Weights of a small model that answers yes/no questions on an image's attributes: encoder widths [48, 96, 192, 384], fusion encoder norm layernorm_no_bias.
Rows from block 6 of the image encoder, named by matrix and row number. Rows with one number belong to one neuron. Each number is 50 + 10 x the weight over its row's rms, rounded and kept within 0 to 99. All counts start at 0. After the name is the row's rms in percent of the matrix's.
# fc1: MLP up (encoder.blocks.6.mlp.fc1.weight, 576x192), inputs 0-191
# fc2: MLP down (encoder.blocks.6.mlp.fc2.weight, 192x576, transposed), outputs 0-191
fc1.163 103:62 35 58 36 58 49 51 28 45 50 59 49 55 40 35 45 49 48 36 43 37 55 40 46 41 54 44 47 37 42 53 35 57 56 51 52 49 37 59 51 59 51 37 61 31 60 45 63 47 35 59 47 49 58 49 53 57 55 61 52 57 55 63 64 54 40 42 46 48 41 72 50 49 59 42 59 53 54 43 44 52 71 48 62 45 58 37 48 34 46 48 63 42 47 54 56 53 39 55 57 52 51 63 51 45 47 44 57 52 53 52 42 62 57 59 62 48 52 46 49 50 57 40 65 45 37 38 53 87 66 50 28 60 39 67 41 38 66 53 22 64 61 43 54 41 42 48 40 42 51 55 71 69 41 44 56 58 32 46 56 48 57 54 52 61 63 52 52 49 28 66 23 53 36 45 27 42 65 59 42 59 50 61 49 50 56 38 49 51 52 38 62
fc2.163 092:53 48 59 35 44 62 32 36 40 28 52 30 31 44 43 46 56 60 45 50 42 51 43 44 43 38 48 47 57 64 62 43 62 50 62 41 63 60 46 41 47 51 44 35 51 46 71 52 42 57 54 44 47 56 58 66 62 43 49 57 54 29 46 56 42 50 47 59 36 58 60 45 35 41 48 50 53 43 56 49 59 50 57 48 55 46 38 54 55 43 58 59 54 41 36 49 46 20 48 40 58 66 31 62 44 80 48 52 47 41 57 42 53 74 75 39 56 42 39 52 55 48 55 71 48 51 53 53 48 60 53 54 46 51 46 41 56 55 62 50 61 54 40 59 33 58 33 56 56 35 47 56 65 59 45 54 48 64 68 62 50 56 58 53 53 69 55 55 47 60 41 33 52 46 47 49 63 28 59 59 56 39 49 57 41 57 51 70 65 35 36 43
fc1.165 093:44 58 49 48 54 41 52 51 40 44 48 60 46 71 56 49 49 43 72 48 50 58 43 40 53 44 55 50 55 68 37 53 69 46 27 56 60 49 55 53 46 64 53 41 46 46 62 41 34 77 63 66 36 55 45 57 53 44 62 62 53 51 54 55 50 52 48 48 17 42 56 50 54 17 50 39 39 38 67 40 52 64 42 43 56 53 47 56 48 42 61 53 46 41 73 56 45 47 60 63 52 46 51 47 69 44 49 52 44 44 53 38 34 56 56 45 34 62 46 48 64 47 31 57 46 39 52 46 23 46 52 45 42 52 39 43 41 48 50 54 56 34 59 59 46 54 50 45 70 64 56 60 64 52 54 45 36 33 54 35 57 65 46 47 29 40 57 54 65 40 38 51 49 51 53 50 61 49 46 52 48 34 49 42 67 69 40 55 51 33 52 58
fc2.165 102:55 56 47 41 54 52 61 53 66 43 52 41 48 50 54 38 39 43 60 40 64 59 43 59 55 70 51 39 57 59 53 44 43 47 67 61 27 65 39 35 40 60 45 53 55 62 50 61 42 49 43 23 44 48 37 52 51 48 39 19 39 45 60 42 46 39 66 47 59 58 57 46 45 52 52 50 56 38 49 68 48 56 60 63 49 45 50 61 50 65 49 47 50 50 47 46 54 51 39 48 64 56 54 36 34 51 39 36 42 48 53 45 48 54 65 56 44 50 60 45 57 38 54 31 49 58 51 53 68 65 47 33 48 53 67 67 40 39 39 58 72 42 50 51 42 41 57 63 21 57 49 52 71 71 67 30 53 54 46 51 43 58 43 56 32 66 51 55 55 45 59 42 63 49 40 49 49 59 59 53 56 72 38 55 58 41 43 61 56 40 59 54
fc1.166 075:64 49 62 45 60 57 31 68 53 51 48 31 48 54 40 44 57 46 41 60 27 38 40 46 53 52 43 58 56 49 46 74 39 32 57 44 45 62 47 58 63 46 58 50 35 55 20 58 61 43 50 42 50 49 54 38 55 37 57 45 42 48 58 42 55 58 29 47 63 33 49 44 59 46 33 49 55 64 55 56 51 46 56 36 62 56 33 52 50 37 53 48 48 48 66 54 49 60 41 58 39 47 58 64 64 57 29 48 82 63 48 44 48 40 66 68 41 43 35 52 70 56 61 55 57 54 43 37 54 41 43 41 56 57 46 28 38 48 52 48 60 49 46 59 57 37 35 56 50 51 44 64 70 62 65 52 69 42 47 41 57 42 40 37 51 51 62 49 50 29 47 52 43 61 62 52 48 51 49 50 47 56 39 47 48 47 64 45 55 69 39 53
fc2.166 080:52 39 52 50 72 61 40 53 25 53 65 41 50 57 54 46 33 55 46 51 50 41 41 37 56 34 58 59 65 52 46 38 45 67 48 43 55 48 43 75 41 51 34 61 43 58 66 42 39 34 62 49 56 53 50 39 60 43 55 48 55 63 25 47 40 57 53 56 57 43 48 41 43 34 43 64 59 57 46 39 50 38 46 47 47 40 38 50 38 55 49 34 34 30 40 38 40 54 48 55 29 59 51 63 53 63 61 51 54 53 30 54 38 32 31 56 52 47 62 68 62 53 48 47 40 57 41 55 51 52 50 37 46 59 46 42 75 61 39 38 44 38 44 39 52 49 59 56 50 34 49 56 51 51 38 29 46 40 46 42 42 43 43 73 58 62 64 41 53 60 32 42 55 63 54 59 57 49 48 51 46 63 60 44 34 55 35 50 54 50 61 45
fc1.168 100:26 67 39 62 56 41 42 41 49 48 54 42 53 42 53 45 40 68 35 48 55 52 63 53 43 52 66 63 31 51 35 33 58 51 48 44 60 57 58 52 45 60 63 36 41 60 41 45 45 41 40 64 66 47 48 28 43 61 49 54 66 43 56 53 55 55 63 55 46 50 66 69 51 53 54 34 46 59 72 49 66 54 49 49 46 54 46 74 47 50 55 59 34 37 39 50 44 52 42 38 64 64 28 49 58 46 52 48 40 44 44 50 62 54 36 38 66 56 78 43 56 31 57 57 52 48 52 59 48 47 38 38 55 36 49 63 56 47 61 50 52 51 61 51 39 61 23 64 50 47 60 43 37 34 54 43 39 58 41 59 52 43 46 41 66 53 66 46 59 60 36 43 41 59 49 45 22 45 45 52 53 61 57 41 49 44 40 58 44 58 48 47
fc2.168 107:46 32 54 45 45 54 55 34 46 41 40 42 57 72 61 62 55 51 39 59 47 54 29 50 57 30 48 57 53 54 45 61 51 48 47 55 43 42 45 50 62 47 51 60 55 56 50 51 51 59 32 47 53 60 47 53 53 38 51 31 45 45 42 51 67 39 51 52 47 40 52 41 41 59 66 28 51 43 51 46 46 48 41 45 54 39 50 44 42 38 45 57 33 53 55 67 71 51 38 70 58 40 43 64 45 47 61 45 43 48 37 47 50 50 59 51 41 45 19 47 62 59 58 39 63 60 55 33 54 39 57 63 75 52 45 56 46 66 37 43 34 56 34 29 48 65 61 57 76 48 31 58 49 60 56 49 43 62 36 37 39 56 36 46 61 61 53 37 55 38 59 63 44 56 51 52 66 44 40 42 42 57 38 53 55 59 46 49 38 59 74 57
fc1.169 082:43 38 59 60 58 61 54 66 56 40 50 34 44 53 61 38 50 55 56 57 56 56 59 51 67 63 45 26 44 64 47 47 45 32 44 62 42 37 51 57 47 40 59 68 48 55 49 51 63 75 58 48 51 59 51 45 58 36 49 38 37 56 66 34 38 62 50 38 45 56 49 54 51 37 51 61 45 65 53 37 41 57 44 50 43 53 40 57 58 36 41 71 64 62 42 57 47 45 53 41 37 50 48 40 51 36 52 66 44 60 61 49 38 45 61 45 66 41 48 46 69 32 49 42 72 63 58 51 47 49 44 52 45 36 63 40 33 48 56 32 37 49 40 37 38 52 36 51 47 40 35 62 36 49 52 45 42 56 85 57 52 48 57 57 52 42 49 33 70 53 58 40 31 43 64 45 61 57 54 58 50 44 58 48 43 59 45 49 66 41 48 41
fc2.169 081:43 44 63 56 33 51 47 40 37 50 55 58 55 57 66 39 64 49 58 64 58 49 50 42 41 53 55 47 77 48 39 59 39 67 48 53 23 68 46 39 48 56 54 50 59 55 36 45 48 58 73 41 45 45 32 61 52 56 49 69 35 56 43 49 60 35 46 74 56 58 46 53 45 43 64 45 56 41 40 56 47 60 42 46 39 56 33 41 46 49 47 43 58 62 56 65 62 54 52 48 51 42 54 53 72 46 41 41 52 45 73 58 65 41 57 50 35 51 56 47 54 48 39 45 50 38 34 36 35 32 47 42 61 47 56 54 60 50 50 34 50 46 69 51 50 46 60 60 51 56 19 65 50 60 65 36 63 50 44 43 52 66 46 68 65 61 43 49 39 46 47 39 50 44 50 65 45 57 45 50 45 57 34 64 60 47 53 51 61 44 34 40
fc1.170 121:49 56 61 51 43 46 44 64 59 59 47 64 51 32 51 43 53 61 32 52 60 42 61 48 56 50 46 62 41 54 66 43 45 47 57 63 41 57 56 48 38 44 64 37 51 42 45 60 51 49 45 47 43 42 55 48 22 43 55 63 27 33 54 41 43 56 44 69 52 49 56 62 49 35 77 63 47 52 38 46 46 44 50 57 48 42 51 59 54 74 66 53 46 60 44 61 47 54 57 45 38 55 47 39 58 39 63 54 43 33 69 60 51 46 45 63 54 49 45 56 48 39 37 58 55 53 65 43 66 34 40 49 39 41 43 53 51 69 55 37 57 57 51 37 55 53 36 59 55 56 62 53 70 54 58 38 61 27 35 30 48 45 60 49 45 42 45 59 44 47 59 43 61 52 65 29 47 62 48 42 29 43 32 60 51 60 51 45 43 37 75 55
fc2.170 114:54 55 53 49 46 56 58 65 64 49 65 57 37 45 54 24 49 67 52 37 59 64 40 46 46 56 52 59 35 53 63 59 57 52 56 42 38 61 43 49 53 42 47 63 53 50 61 32 65 54 64 40 35 48 58 49 53 53 53 63 60 69 50 33 43 38 50 59 52 51 56 39 47 44 53 55 64 61 43 54 37 45 36 45 41 36 52 33 45 66 56 49 51 56 45 42 74 46 43 62 45 33 31 59 38 40 51 52 58 57 66 47 57 46 44 49 37 50 28 47 53 35 47 57 46 55 68 50 23 46 47 62 60 52 46 62 66 50 68 37 40 45 52 41 62 27 53 52 54 43 56 67 35 69 51 53 43 51 47 51 54 48 44 52 42 54 60 46 45 62 46 72 57 29 53 65 57 39 39 61 40 62 43 50 51 56 35 58 55 37 49 68
fc1.171 110:49 48 62 43 70 35 50 42 38 55 37 33 46 46 42 48 50 46 39 38 55 57 35 37 48 34 45 37 61 35 62 62 51 45 55 56 42 67 45 48 50 57 43 45 43 33 55 53 54 62 56 54 38 41 49 47 41 52 44 54 69 54 44 56 66 30 57 59 56 54 49 40 60 53 68 67 51 35 36 46 66 42 50 60 48 59 50 61 53 58 50 52 61 38 36 60 48 56 54 51 43 56 44 61 57 55 50 53 60 53 39 54 51 54 37 46 52 53 59 56 33 32 34 55 54 38 34 43 41 40 44 50 49 52 62 61 47 46 62 52 15 66 39 60 47 48 53 49 47 49 44 64 50 69 60 47 55 71 62 53 46 55 64 63 57 67 60 52 58 30 49 54 42 21 46 41 60 54 35 61 56 50 39 49 27 49 65 56 35 63 41 63
fc2.171 094:65 41 53 57 54 55 34 65 33 52 49 64 61 61 51 54 55 48 53 65 59 51 40 58 53 50 53 62 24 42 38 54 66 53 42 54 45 60 59 41 31 45 51 60 64 42 43 39 50 29 23 50 41 68 54 54 44 37 44 45 60 52 59 39 55 40 58 21 30 58 56 67 41 41 51 55 51 50 54 50 61 34 66 51 53 62 47 35 57 46 43 48 40 36 55 51 42 56 50 50 40 50 43 57 42 61 59 63 53 50 38 75 42 38 48 57 55 45 42 42 48 59 65 46 67 36 46 64 49 38 45 60 44 56 38 58 49 36 51 59 51 30 39 53 51 35 45 49 54 51 48 64 59 54 54 41 54 56 60 38 67 44 57 59 60 52 59 39 49 48 63 66 28 35 41 53 68 29 55 46 56 46 43 55 50 48 59 61 70 45 49 54
fc1.172 088:52 43 32 49 46 52 55 57 49 60 64 76 43 34 52 43 41 56 66 48 36 46 68 43 72 44 38 55 53 54 58 60 42 57 35 50 50 58 59 51 56 58 58 52 53 36 61 64 46 47 44 46 65 53 48 59 59 51 65 55 37 47 26 31 30 54 37 74 52 59 47 65 55 39 53 45 58 57 52 37 40 46 37 49 50 46 47 49 57 62 28 37 50 50 58 37 58 49 54 71 58 39 35 47 34 50 59 52 37 39 56 55 64 51 56 52 48 56 61 37 46 46 58 40 43 25 46 47 47 36 47 66 48 56 47 42 50 38 60 45 50 53 47 35 71 48 63 54 64 52 53 48 48 39 32 39 46 47 55 64 54 45 71 60 51 34 38 43 47 47 46 56 47 63 60 49 49 41 57 66 51 68 61 45 39 49 41 55 52 60 74 38
fc2.172 087:27 50 50 63 55 71 48 37 55 33 40 60 55 57 41 46 52 49 49 70 46 32 34 48 41 49 57 67 50 45 44 52 38 52 57 57 42 64 50 51 48 58 39 44 65 50 45 54 51 60 52 46 55 53 36 36 57 45 41 49 35 29 40 41 53 53 67 54 43 58 46 41 56 27 38 64 36 53 49 67 23 43 39 57 39 58 50 52 56 52 53 46 58 64 55 53 60 59 33 54 29 41 51 62 52 39 35 47 29 53 60 65 50 58 46 52 47 48 69 44 56 58 49 48 66 52 37 51 60 39 60 34 37 70 38 59 60 43 45 53 60 46 57 75 56 55 32 50 50 56 29 52 64 51 62 35 56 45 57 50 45 52 50 39 32 58 43 57 58 53 47 56 65 62 34 48 60 47 64 29 43 57 54 41 46 42 54 57 47 53 48 57